A small image autoencoder, trained from scratch.
Training: soap at rate 0.0017, 3200 steps.
Data: trained on small charts drawn from random numbers, 4.0 epochs.
Rows from block 8 of the encoder of a small image autoencoder, named by matrix and row number. Rows with one number belong to one channel. Each number is 200 + 20 x the weight over its row's rms, rounded and kept within 0 to 999. All counts start at 0.
After each channel's rows are labels from the 100 images, of 14976, where the channel reaches its highest value: "responds to" is what is common among them. Only what is clearly more common there than usual is listed. The data: small charts drawn from random numbers. In brackets: how many of the 100.
# convs0: expand 3x3 conv (encoder.blocks.8.convs.0.weight, 480x80x3x3, each kernel summed), inputs 0-79
# convs1: project pointwise conv (encoder.blocks.8.convs.1.weight, 80x480x1x1, transposed), outputs 0-79

convs0.102,163,206,208,211,199,156,208,174,187,202,233,217,181,180,202,160,220,164,183,213,211,177,190,203,220,212,246,220,209,189,194,187,183,218,181,198,214,200,214,205,189,194,176,213,237,184,196,191,159,196,174,178,167,197,192,188,196,217,176,204,213,209,217,177,209,236,180,184,202,204,168,193,180,202,215,152,216,229,199,194
convs1.102,216,140,204,194,219,206,227,229,207,182,215,179,239,199,203,235,212,212,202,212,171,195,211,212,212,203,184,189,211,218,194,207,242,202,213,188,205,214,218,198,208,211,192,171,235,186,226,180,202,169,231,208,210,209,204,180,214,219,177,212,168,190,155,186,202,205,161,211,189,167,210,168,207,197,194,199,157,200,213,215
responds to: dark theme (81); heat grid (43)

convs0.336,222,200,212,227,199,215,195,195,193,197,220,186,187,210,154,195,232,198,205,208,228,206,191,199,199,234,179,177,207,223,189,173,190,196,161,210,197,198,211,205,227,200,210,219,198,197,185,235,251,200,203,216,213,229,181,226,205,164,179,168,182,212,159,207,146,185,209,206,197,184,212,197,202,200,224,240,197,214,170,219
convs1.336,193,183,203,193,218,193,179,203,195,217,171,170,200,190,201,203,170,172,184,144,194,207,188,196,214,150,184,233,193,212,185,214,225,228,223,211,227,211,191,187,186,204,183,220,192,189,217,149,204,182,196,175,184,206,220,217,198,207,198,211,226,172,239,187,240,209,220,201,217,232,189,203,183,212,179,179,193,214,229,190
responds to: ring chart (35)

convs0.378,183,203,205,194,192,204,230,203,235,226,216,227,227,216,199,216,217,169,172,203,180,217,227,234,233,212,222,176,199,205,167,210,215,226,208,232,181,192,180,174,170,199,184,178,166,235,159,171,174,204,209,227,185,215,175,190,196,210,184,198,168,183,217,225,214,200,192,187,194,210,198,226,218,207,227,187,188,190,221,199
convs1.378,194,184,189,202,220,222,209,182,220,202,207,169,183,214,188,200,209,207,204,208,169,217,186,182,189,171,161,199,177,205,231,230,205,193,187,228,237,236,139,191,191,219,198,192,224,187,229,202,236,199,250,204,182,191,185,172,229,178,182,209,194,203,175,213,212,215,193,226,207,214,187,205,241,210,208,192,192,216,200,210
responds to: horizontal bar chart (34)

convs0.372,212,221,203,201,192,176,193,203,201,223,207,182,199,181,205,215,227,226,200,226,202,187,191,232,201,204,187,199,211,239,197,216,235,206,210,205,171,202,218,159,182,177,226,256,218,196,221,235,206,217,209,205,207,164,185,214,191,207,246,203,227,236,212,202,247,213,215,221,225,201,212,173,209,189,184,202,192,224,212,219
convs1.372,189,183,184,195,195,188,219,160,153,196,231,192,203,209,185,215,199,199,214,169,194,196,194,179,208,216,201,231,204,224,184,204,179,191,193,209,192,188,165,183,166,218,205,200,167,183,193,213,197,211,239,200,191,196,194,259,241,222,187,223,180,177,227,202,163,197,178,173,189,171,211,211,213,233,213,219,175,206,202,190
responds to: horizontal bar chart (59)

convs0.444,190,202,192,181,196,226,185,197,192,213,208,223,171,208,193,210,226,180,187,214,223,212,164,199,265,209,208,221,196,179,172,226,203,213,227,224,194,188,210,221,183,173,194,200,215,212,197,189,196,189,206,233,195,211,213,184,186,210,185,173,217,223,240,198,247,179,176,210,187,214,169,221,227,197,231,177,176,174,224,190
convs1.444,211,217,191,177,190,225,189,197,223,194,185,202,194,188,201,236,136,196,199,193,211,218,232,194,214,216,182,197,205,201,203,200,188,205,188,219,196,216,186,192,185,191,215,195,238,212,217,159,193,182,208,206,188,205,220,167,218,222,214,220,174,240,196,203,204,228,214,236,248,225,199,185,183,185,198,186,205,247,162,214
responds to: dark theme (90); heat grid (52)

convs0.162,196,216,228,178,187,199,210,230,239,206,242,193,202,191,211,237,210,249,166,187,201,200,223,216,202,188,202,197,208,200,189,201,171,188,212,212,223,186,208,216,184,216,151,206,229,201,217,167,237,167,182,200,221,205,171,215,210,195,173,194,189,191,235,174,164,198,179,191,202,168,192,210,197,212,178,197,217,208,194,219
convs1.162,237,182,185,217,200,202,214,197,183,208,214,225,190,203,208,179,242,175,224,211,199,216,197,202,174,229,221,196,196,207,214,165,233,199,197,199,183,222,197,182,207,203,231,205,179,237,218,245,179,219,214,193,157,180,188,197,196,217,226,205,199,230,179,235,186,197,230,233,214,216,200,184,197,198,235,188,185,182,175,165
responds to: area chart (25)

convs0.93,208,219,178,209,224,177,201,189,207,238,236,223,203,198,231,194,188,186,164,221,201,176,242,223,156,208,210,208,220,176,194,192,199,190,231,209,183,190,201,200,179,185,177,197,194,245,211,225,217,197,194,222,210,180,233,194,187,212,203,220,182,185,214,169,210,176,202,189,218,220,191,224,237,186,215,252,190,209,191,204
convs1.93,190,167,204,191,187,207,168,227,183,182,177,160,215,204,180,207,255,238,214,224,210,173,195,184,172,185,226,220,199,189,210,222,185,212,200,227,194,169,214,188,209,199,213,230,206,170,221,209,223,230,216,180,194,213,194,198,175,181,217,188,213,220,185,201,210,193,187,197,173,204,191,196,197,177,172,166,232,156,202,199
responds to: stacked bars (25)

convs0.68,190,205,218,178,198,210,234,188,185,157,208,174,191,160,159,213,203,214,224,213,192,195,232,192,167,250,210,205,198,183,199,201,194,224,206,238,230,172,207,246,204,211,193,199,216,236,207,201,204,248,205,181,174,200,199,193,206,205,174,206,191,202,164,198,191,172,179,168,223,210,183,217,211,195,213,193,195,201,194,207
convs1.68,192,181,227,205,162,195,173,202,198,213,179,199,179,200,213,200,208,183,174,204,216,199,221,210,190,207,197,189,201,206,186,183,189,197,205,189,183,261,193,216,234,185,197,188,171,189,189,217,221,158,197,230,253,197,232,206,187,237,215,205,161,205,249,193,215,210,216,202,175,187,198,192,208,225,176,223,166,201,212,205
responds to: dark theme (99); heat grid (97)

convs0.460,179,192,204,171,206,200,182,201,165,192,198,202,179,188,206,189,197,155,208,222,199,164,209,220,202,192,226,215,189,230,233,227,180,191,243,220,216,170,192,221,173,182,181,206,157,186,184,188,199,219,182,199,207,189,162,195,226,198,206,162,190,226,216,189,180,199,163,209,207,181,215,204,183,205,180,211,197,246,207,225
convs1.460,227,198,186,222,187,144,202,220,220,237,206,209,210,203,214,177,186,198,184,179,211,210,221,212,211,152,157,159,163,197,202,206,229,219,228,209,216,216,170,210,181,183,196,190,202,211,174,226,213,192,167,198,199,207,218,171,173,191,227,204,178,180,208,207,195,236,229,185,210,208,217,223,207,198,213,200,193,176,206,187
responds to: horizontal bar chart (35)

convs0.350,181,195,143,167,201,214,190,179,208,204,209,193,223,210,189,215,205,208,179,219,199,188,193,162,187,203,217,209,234,153,208,162,165,191,201,197,235,191,182,173,210,227,246,167,224,231,218,193,188,178,203,191,182,176,179,213,214,215,197,241,214,206,185,218,212,199,165,213,198,216,193,215,193,211,202,200,186,202,179,196
convs1.350,184,225,239,220,174,203,209,224,212,172,209,224,204,187,223,169,195,197,178,173,201,187,214,216,196,226,220,220,198,245,191,208,224,176,194,208,190,218,180,211,193,202,159,225,190,185,223,210,213,206,187,247,236,198,218,216,211,211,237,151,211,211,191,183,197,189,221,199,199,213,193,179,239,230,204,192,217,212,215,202
responds to: dark theme (60); heat grid (56)

convs0.143,224,192,176,216,199,200,162,193,209,182,218,207,193,208,177,217,200,195,197,156,184,196,212,181,175,188,206,205,189,228,197,210,156,212,195,221,169,179,155,228,224,191,195,197,212,222,202,231,196,208,199,229,191,212,187,191,228,200,165,220,218,201,220,184,181,243,244,225,192,191,216,213,200,204,222,246,190,196,192,172
convs1.143,202,220,242,208,214,179,222,193,200,228,191,199,210,185,230,190,188,198,201,191,203,208,214,190,231,187,222,184,210,158,198,203,182,185,210,200,246,195,202,185,195,179,211,187,204,191,194,157,219,191,190,201,224,231,212,190,186,195,222,188,182,179,189,184,221,191,168,188,251,217,189,187,211,203,145,176,252,208,206,225
responds to: ring chart (34); heat grid (25)

convs0.393,211,202,200,224,163,183,185,183,160,188,226,251,240,190,196,195,180,200,176,200,211,170,220,222,205,222,222,216,208,213,234,187,200,210,204,198,175,205,229,227,195,198,199,171,176,198,184,210,203,233,200,200,190,190,222,198,192,210,225,198,187,157,199,158,198,210,149,171,197,212,173,203,199,219,225,177,198,214,200,204
convs1.393,190,206,189,191,198,192,203,184,205,169,188,178,169,201,161,197,182,201,200,216,206,207,237,201,190,192,170,205,163,186,198,225,209,196,202,186,211,202,190,181,206,198,187,208,229,188,179,189,212,178,228,232,240,182,188,228,193,173,214,192,171,222,198,183,190,210,239,257,190,230,226,183,198,192,156,230,208,219,228,216
responds to: dark theme (81)

convs0.19,194,175,174,205,172,216,192,215,209,231,197,190,172,189,210,223,210,189,215,188,187,184,258,215,189,226,231,214,186,222,151,178,192,184,175,233,205,161,212,219,210,191,191,214,200,210,212,159,218,217,216,210,190,231,209,199,189,185,220,226,192,189,215,207,211,201,207,201,163,186,181,213,246,188,220,175,183,200,214,205
convs1.19,177,184,213,184,242,217,200,180,191,178,230,176,229,194,194,177,210,230,198,194,192,174,192,163,204,224,190,176,217,224,221,228,200,216,220,183,215,212,200,194,179,218,190,183,221,200,172,186,220,173,218,193,186,243,207,215,191,203,203,176,205,187,224,165,209,242,191,243,179,222,196,192,155,207,176,209,214,194,204,208
responds to: dark theme (65)

convs0.191,219,195,210,226,218,208,225,214,222,232,211,212,203,236,204,198,208,223,213,228,181,165,182,142,187,189,205,205,239,191,233,193,210,178,184,180,182,198,197,217,220,197,206,152,190,172,211,194,199,188,206,199,170,214,223,176,204,189,162,223,241,188,202,216,214,210,184,189,198,201,193,242,209,215,198,223,198,232,192,187
convs1.191,196,196,187,175,173,209,155,202,178,154,196,190,193,173,181,177,187,176,190,171,211,203,229,242,224,212,184,219,186,232,190,174,175,191,187,203,223,193,197,175,194,221,211,223,236,216,211,194,204,175,191,207,229,176,198,235,197,188,207,190,181,192,186,200,209,179,224,206,214,208,212,178,179,193,221,154,159,204,197,192
responds to: radar chart (34)

convs0.90,167,212,196,235,202,174,201,142,191,169,213,212,209,177,230,207,213,234,170,184,191,186,180,157,214,227,220,210,206,216,203,252,199,232,209,229,218,192,190,178,184,212,218,207,194,234,214,189,188,236,202,186,189,188,212,195,175,184,225,196,214,203,192,217,230,183,185,188,182,204,185,173,191,197,217,207,197,197,211,181
convs1.90,219,170,218,206,200,211,184,212,212,229,196,196,181,199,161,187,156,186,210,205,209,248,219,230,191,197,211,207,227,211,169,187,228,167,178,218,188,253,226,212,202,184,169,206,187,170,202,197,209,186,190,236,226,214,177,203,190,220,199,202,179,207,189,164,192,214,217,213,233,205,192,209,203,193,187,195,232,188,213,226
responds to: falling (30)

convs0.108,182,209,177,190,173,174,228,190,206,218,194,218,228,229,214,179,213,189,204,190,216,199,208,247,209,199,198,185,208,193,183,166,188,189,153,200,184,159,197,184,193,206,214,179,203,206,192,219,228,238,196,213,186,236,181,210,209,208,215,214,223,200,175,196,232,200,164,180,182,217,175,200,259,207,229,210,181,196,212,198
convs1.108,199,191,191,184,178,213,204,220,192,190,228,222,218,222,182,193,184,216,201,177,194,224,185,198,175,159,209,183,183,190,200,191,208,223,222,196,215,234,159,214,190,216,238,251,206,200,238,211,217,219,223,175,184,193,180,194,185,188,198,207,189,229,210,205,227,213,201,176,203,219,248,203,170,236,207,218,224,203,230,191
responds to: ring chart (28); pie chart (28)

convs0.120,221,210,200,204,207,193,220,218,205,203,178,164,234,193,172,197,213,177,194,202,208,214,199,258,226,210,176,176,185,169,211,187,224,193,195,203,172,227,201,157,224,222,222,192,266,198,231,202,212,234,228,201,212,188,218,205,181,187,193,183,210,193,193,207,184,197,201,221,201,174,190,193,192,166,181,210,193,227,210,214
convs1.120,195,159,200,199,210,176,202,180,213,181,188,178,187,207,234,175,182,231,198,217,216,228,166,180,222,174,208,233,238,169,228,202,184,163,197,214,191,218,210,220,198,171,175,202,187,191,192,189,204,161,222,212,217,217,194,232,184,210,189,184,211,190,181,204,192,177,202,175,180,171,184,186,206,218,205,233,232,215,223,217
responds to: heat grid (56)

convs0.9,204,197,210,157,197,213,200,170,226,188,220,210,238,210,240,231,191,179,193,167,222,202,235,185,223,183,215,228,193,204,179,207,171,191,201,183,209,208,147,219,188,213,193,224,206,201,195,216,194,196,174,138,208,222,206,210,194,205,198,186,176,216,207,206,205,215,233,193,185,195,236,199,179,230,198,192,186,226,207,186
convs1.9,221,166,163,233,204,207,192,200,236,231,188,210,186,207,196,165,207,182,186,197,181,219,159,203,171,206,221,186,222,200,207,219,180,218,183,201,190,183,160,176,223,208,217,203,198,223,228,198,208,191,192,202,194,228,189,175,165,188,176,265,202,195,205,205,215,169,217,213,219,213,170,176,209,197,205,219,182,199,189,202
responds to: radar chart (37)

convs0.150,178,233,207,185,176,176,174,188,191,164,240,224,206,211,178,211,218,240,185,223,168,194,203,198,219,220,193,170,205,193,159,200,228,177,185,210,212,176,180,159,210,235,169,199,219,187,189,178,192,175,178,206,195,208,212,210,190,189,210,196,214,203,227,223,157,207,194,199,220,187,191,228,197,195,209,186,201,183,170,225
convs1.150,194,169,187,224,195,223,225,212,210,194,182,176,179,192,196,196,206,179,216,197,216,243,198,201,189,192,222,207,216,201,232,226,180,215,202,196,195,207,202,232,200,203,211,191,191,198,218,206,228,225,252,217,221,202,206,165,204,196,190,187,171,181,148,170,228,213,198,208,176,180,219,172,183,180,181,203,200,190,263,197
responds to: radar chart (58)

convs0.245,206,182,202,226,202,195,211,197,181,175,191,205,184,173,190,210,148,188,195,193,203,167,205,212,186,178,198,189,175,243,185,197,208,173,212,203,232,171,209,238,215,228,234,211,197,205,177,187,212,211,201,232,204,186,227,225,195,192,212,196,179,194,154,206,175,221,231,186,179,228,195,190,214,197,236,219,199,245,185,205
convs1.245,203,181,215,200,173,219,168,207,194,218,193,167,209,221,174,208,173,182,200,189,192,202,158,197,226,197,179,201,241,183,208,209,208,215,186,223,186,188,207,180,208,214,230,180,215,191,174,209,205,156,188,204,204,239,192,186,184,201,227,197,197,180,204,220,214,150,168,195,174,164,229,192,204,219,218,207,201,155,179,200
responds to: radar chart (26)

convs0.185,221,198,211,199,219,184,232,175,209,194,210,188,181,196,211,208,208,179,168,239,187,190,200,221,219,194,204,195,175,214,162,222,184,206,175,210,173,176,203,177,174,211,185,242,219,206,184,183,176,248,235,218,202,170,185,184,194,219,156,208,184,193,214,196,194,199,179,197,210,192,186,192,198,191,241,158,175,170,199,201
convs1.185,226,165,253,244,174,212,205,185,202,216,200,187,204,189,204,237,205,213,208,186,193,199,233,229,202,186,189,205,222,172,192,175,206,181,208,234,198,207,168,215,194,198,194,193,190,198,161,238,233,188,198,223,203,192,188,175,157,186,182,201,214,188,181,210,197,180,244,199,177,206,219,188,210,214,217,220,178,218,181,216
responds to: legend (67)

convs0.130,229,203,180,233,186,177,211,182,211,205,202,202,200,223,256,201,178,176,200,179,199,217,197,236,191,227,170,206,196,194,224,242,230,229,186,237,193,221,202,217,182,200,199,178,229,189,186,173,167,203,210,191,180,183,217,187,178,199,189,187,222,213,251,204,212,212,214,205,210,188,202,172,197,232,205,182,183,208,185,175
convs1.130,193,166,217,183,188,245,190,191,213,195,174,175,221,183,201,181,227,231,206,228,194,191,222,193,208,186,202,193,165,189,171,158,192,178,219,185,179,208,172,189,203,202,187,208,195,210,211,207,225,199,233,209,219,195,176,209,211,210,198,179,162,198,175,169,155,147,196,182,205,203,187,229,181,168,201,215,200,221,196,194
responds to: ring chart (29)

convs0.0,203,190,229,207,198,183,215,201,191,223,208,206,217,189,203,229,182,193,205,178,221,181,238,196,205,190,218,221,201,192,217,196,210,201,212,217,221,204,228,194,185,184,184,176,190,208,216,207,168,188,238,207,192,202,182,203,206,211,203,200,207,230,231,193,269,209,190,223,221,231,189,195,260,220,216,186,182,176,238,240
convs1.0,198,222,186,195,204,163,194,197,218,222,212,224,223,205,178,168,185,189,202,177,186,205,197,188,209,188,207,187,187,234,198,211,177,207,186,211,207,201,192,202,226,200,204,195,221,172,173,183,208,243,190,222,224,221,211,200,206,170,202,196,180,162,204,169,147,231,196,150,190,206,174,193,194,151,202,194,231,221,195,226
responds to: items: eight (32)

convs0.388,202,218,207,185,218,184,204,206,173,172,250,172,206,198,216,202,198,188,178,205,203,227,178,178,195,210,203,222,209,210,203,226,219,177,180,214,157,193,237,208,211,163,211,172,192,161,207,202,212,230,228,210,221,217,180,152,223,189,209,211,200,190,225,205,193,210,183,226,199,211,211,219,205,229,229,201,177,226,231,222
convs1.388,219,177,208,214,231,238,212,202,187,205,187,226,199,176,163,171,212,243,230,210,204,237,213,237,214,191,211,207,209,188,208,215,178,207,178,194,218,185,185,203,179,177,208,233,188,207,184,195,193,206,201,197,194,189,207,199,159,163,173,183,160,166,172,194,183,179,193,180,232,183,218,177,185,187,166,192,195,201,186,187
responds to: area chart (33)

convs0.262,213,203,237,192,175,210,185,205,193,161,177,189,204,204,213,203,216,184,235,202,205,205,206,218,181,208,224,220,197,213,208,187,180,218,191,184,222,198,215,223,236,216,200,180,191,221,213,213,229,216,184,179,199,193,254,139,198,226,183,173,202,191,191,199,214,184,209,214,219,235,191,191,218,187,205,240,239,236,200,212
convs1.262,188,203,199,190,196,230,223,156,188,185,195,242,218,206,229,207,219,203,262,218,193,215,175,193,210,215,242,210,198,230,182,218,188,225,209,236,209,212,226,223,188,199,184,170,213,192,178,192,176,213,210,191,213,206,240,224,174,202,199,191,219,208,220,192,195,206,168,157,191,210,191,199,206,195,208,203,229,182,218,185
responds to: legend (70); dark theme (69)

convs0.194,182,187,185,202,186,168,207,167,214,182,174,237,173,218,195,187,218,182,185,219,189,195,220,216,218,213,179,188,180,198,182,195,198,193,156,215,185,196,201,166,177,215,214,191,199,177,167,210,200,226,175,189,198,181,208,186,175,215,185,178,195,192,215,191,184,175,154,173,195,212,190,171,235,181,238,177,214,235,235,192
convs1.194,217,175,222,195,169,208,223,207,204,219,213,173,226,186,219,181,189,206,200,194,205,196,199,211,187,214,165,240,192,202,200,192,206,180,184,176,199,214,151,187,169,154,207,180,184,214,207,250,226,213,205,249,222,195,204,170,186,213,169,197,209,180,180,198,194,213,226,189,207,205,237,205,199,201,204,229,179,202,170,188
responds to: dark theme (63); heat grid (52)

convs0.173,173,196,201,211,197,193,221,196,239,213,188,228,267,168,198,176,173,208,180,199,215,199,209,201,183,186,192,173,196,184,186,188,215,195,221,191,198,199,179,162,221,206,198,220,225,183,165,178,191,181,170,217,185,191,176,160,235,249,226,223,185,202,194,217,183,183,197,189,220,216,193,192,207,171,195,198,218,201,193,200
convs1.173,204,217,218,193,233,224,193,178,174,197,228,194,221,224,217,243,227,235,214,186,195,192,195,211,207,227,240,211,235,196,205,176,180,190,194,217,186,215,208,198,181,197,186,160,183,203,215,184,206,181,224,168,190,200,182,159,190,160,232,219,198,207,215,175,231,200,204,199,211,169,201,199,189,233,236,197,196,208,182,184
responds to: horizontal bar chart (42); stacked bars (35)

convs0.165,200,205,203,235,177,186,186,194,168,227,199,240,198,182,207,204,228,204,198,229,189,228,154,219,170,185,249,214,218,214,189,199,189,204,238,187,193,156,172,190,181,187,177,192,225,204,215,247,193,216,178,203,214,181,194,204,178,230,195,220,184,181,196,207,205,220,172,182,208,190,197,190,173,201,202,189,197,180,197,230
convs1.165,167,209,213,203,212,169,160,223,218,200,187,166,235,211,217,207,215,198,178,226,201,180,188,209,185,235,198,208,194,146,188,207,197,219,181,196,178,215,197,207,228,225,198,219,251,192,212,209,180,206,215,180,175,204,176,188,205,195,195,208,207,226,199,207,200,172,216,183,207,221,203,192,186,222,228,201,245,175,240,190
responds to: pie chart (25)

convs0.478,213,165,140,180,194,237,196,188,211,211,199,203,191,168,181,186,197,187,219,164,183,195,203,197,186,239,218,187,206,181,218,186,232,214,176,182,209,166,148,182,213,250,203,216,193,208,200,210,196,192,246,213,196,204,211,222,195,214,238,220,192,187,210,206,199,198,202,195,202,202,226,203,190,226,220,217,222,191,203,191
convs1.478,194,242,251,209,239,190,199,196,170,184,222,240,200,226,233,190,207,251,173,230,226,204,217,227,216,194,198,196,188,197,185,215,195,194,208,231,221,235,223,233,206,198,171,174,226,191,214,211,197,206,169,217,202,185,184,178,208,193,191,183,200,201,186,179,208,211,203,208,200,190,184,216,225,188,199,197,201,240,215,206
responds to: ring chart (26)

convs0.416,174,203,221,191,182,176,218,232,188,181,226,232,208,225,250,168,195,188,184,211,172,183,215,208,193,234,213,245,192,213,181,181,177,197,218,194,199,206,199,210,178,190,157,227,203,211,177,182,188,192,190,186,175,176,181,220,199,206,182,194,189,208,194,209,192,220,171,187,200,164,171,194,164,175,202,224,193,203,181,230
convs1.416,210,167,198,187,194,234,219,215,204,206,196,210,157,155,199,217,210,170,203,193,196,180,200,199,192,172,219,211,194,202,199,208,219,220,203,199,214,213,196,206,205,218,194,209,203,235,246,181,229,180,208,216,184,186,172,139,226,176,198,214,176,200,199,211,205,204,198,193,180,216,179,178,178,232,230,207,143,201,189,206
responds to: heat grid (49)

convs0.239,212,218,194,206,204,168,214,236,223,199,209,200,185,220,220,181,191,175,184,207,183,180,182,142,177,187,225,204,154,218,193,182,220,182,217,172,182,197,218,189,216,196,218,165,184,218,243,173,214,201,194,180,170,188,205,180,211,216,199,223,181,218,191,188,191,191,216,194,190,207,212,206,230,155,221,217,168,200,212,188
convs1.239,191,165,169,206,191,236,186,174,216,235,188,198,220,193,201,197,248,221,204,207,191,224,158,183,192,186,234,153,237,189,196,174,190,205,197,211,216,188,201,207,219,233,195,159,211,207,207,225,206,199,198,211,192,206,201,184,211,193,180,205,208,204,208,212,197,223,187,190,238,219,164,206,219,188,202,186,168,204,153,209
responds to: area chart (28)

convs0.28,182,202,196,214,230,171,189,170,182,203,215,210,200,202,203,178,184,240,222,211,176,194,174,189,205,213,222,212,201,238,238,219,175,189,196,229,205,183,206,207,178,212,164,180,217,185,170,192,194,191,205,185,211,203,208,179,189,216,175,202,219,223,239,225,206,198,216,211,206,200,210,199,169,233,184,242,247,212,240,186
convs1.28,249,184,216,173,203,193,205,221,199,208,194,214,178,226,212,204,200,179,194,171,178,223,196,179,232,208,178,199,190,168,186,167,219,204,237,183,212,228,184,185,223,213,241,196,176,201,256,200,217,212,205,210,213,187,202,222,214,194,212,201,170,166,161,188,183,198,204,218,209,196,175,213,221,197,214,188,167,219,180,210
responds to: ring chart (28)

convs0.148,223,233,182,223,213,239,203,231,183,242,189,225,214,226,237,207,184,171,208,185,182,225,217,183,226,222,177,238,205,188,177,193,193,194,214,206,179,211,205,183,227,201,214,229,220,214,191,208,193,191,187,215,238,223,233,200,205,211,220,185,218,194,225,173,210,209,187,236,180,214,209,220,176,214,214,192,218,209,191,171
convs1.148,225,197,230,223,227,158,202,188,187,182,190,184,209,214,196,188,201,204,214,190,219,258,206,207,221,224,192,195,170,218,215,215,218,187,193,187,164,200,186,212,215,207,227,176,197,199,214,210,222,191,210,237,211,224,172,193,207,188,222,181,183,204,177,174,176,205,192,226,256,174,177,192,224,189,184,200,181,234,201,221
responds to: area chart (35)

convs0.247,202,190,212,199,190,212,197,213,190,177,210,169,212,207,186,187,178,171,189,177,204,219,176,231,173,193,203,199,179,191,181,240,176,206,212,196,184,233,211,253,214,220,176,236,198,184,170,194,206,199,193,195,217,179,200,248,201,199,229,164,199,198,213,172,203,190,222,207,176,190,179,199,176,194,176,226,204,224,238,236
convs1.247,203,180,225,165,197,234,220,211,180,212,192,227,189,209,232,175,236,200,196,193,211,182,200,188,216,191,179,195,209,190,208,217,185,195,214,200,191,166,195,161,207,228,218,200,217,180,220,164,202,185,190,215,233,209,178,195,172,187,188,226,179,216,176,181,179,179,163,177,213,179,230,207,216,187,185,181,210,142,197,175
responds to: pie chart (30)

convs0.77,233,220,205,237,225,198,206,201,171,156,225,176,175,218,225,197,185,217,242,189,230,172,205,216,184,211,190,209,224,188,209,181,229,196,212,190,186,210,211,202,193,208,207,210,184,190,174,201,192,197,178,227,228,192,192,189,201,211,220,161,185,228,184,190,200,215,185,193,201,245,166,204,190,235,192,173,183,247,191,195
convs1.77,205,212,143,170,178,190,186,173,162,201,215,193,196,209,175,189,225,181,165,180,210,202,193,211,213,212,219,198,152,197,200,185,147,195,178,209,194,184,195,205,219,205,206,212,221,177,211,165,184,207,200,227,168,203,193,239,210,215,192,237,163,212,183,186,199,227,206,222,219,195,185,210,209,190,204,203,167,203,195,217
responds to: area chart (27)

convs0.29,233,195,201,224,217,186,205,197,215,195,170,193,188,201,191,197,205,168,194,212,219,181,220,165,230,159,213,187,208,175,173,198,175,217,205,201,186,193,205,198,213,186,194,186,209,186,155,233,182,194,245,244,235,208,220,167,187,206,169,213,219,196,203,179,204,202,166,199,213,211,170,186,226,200,191,185,178,212,231,174
convs1.29,176,201,191,175,189,231,197,193,206,214,189,197,199,193,183,217,159,185,181,170,186,198,181,199,208,208,205,213,158,200,198,222,225,220,177,207,174,139,232,218,210,210,211,214,216,187,242,193,204,147,220,190,198,188,189,248,198,194,193,187,192,190,154,194,166,198,223,182,190,214,212,180,209,209,202,206,206,217,217,213
responds to: stacked bars (26)

convs0.140,227,211,204,166,206,187,250,169,223,195,178,230,209,198,223,187,192,178,212,222,226,195,191,191,211,229,205,209,195,185,220,199,197,198,235,231,235,190,208,221,210,232,205,205,197,214,161,193,192,193,189,202,188,216,210,163,196,200,184,205,225,193,171,199,218,220,198,223,197,243,219,208,190,165,179,197,151,202,228,223
convs1.140,181,187,204,204,186,187,215,203,165,217,152,212,210,189,174,202,188,236,217,188,197,198,207,217,174,210,194,183,175,194,180,232,191,214,212,187,205,240,195,194,186,195,170,176,185,204,214,187,216,231,219,205,217,189,204,204,230,192,232,207,221,237,241,203,240,193,157,177,203,208,169,213,219,195,216,210,235,191,231,217
responds to: items: eight (36)

convs0.31,197,172,170,218,194,212,222,200,211,212,206,211,215,237,203,201,222,215,222,245,220,231,209,185,217,197,163,208,223,181,177,154,212,176,183,204,208,202,181,192,228,217,217,168,174,196,194,203,254,174,200,226,195,214,194,201,199,199,173,209,222,230,187,164,170,206,198,184,188,198,183,213,210,189,211,225,191,194,201,235
convs1.31,194,226,217,175,194,211,188,213,175,206,209,204,167,171,201,175,160,166,167,175,189,160,180,200,171,220,229,215,192,237,211,207,180,203,217,198,214,223,209,208,189,164,207,204,228,245,180,200,173,224,175,181,208,205,203,222,204,189,222,196,203,158,208,211,195,194,208,237,219,224,186,182,205,225,214,187,187,210,200,185
responds to: ring chart (32)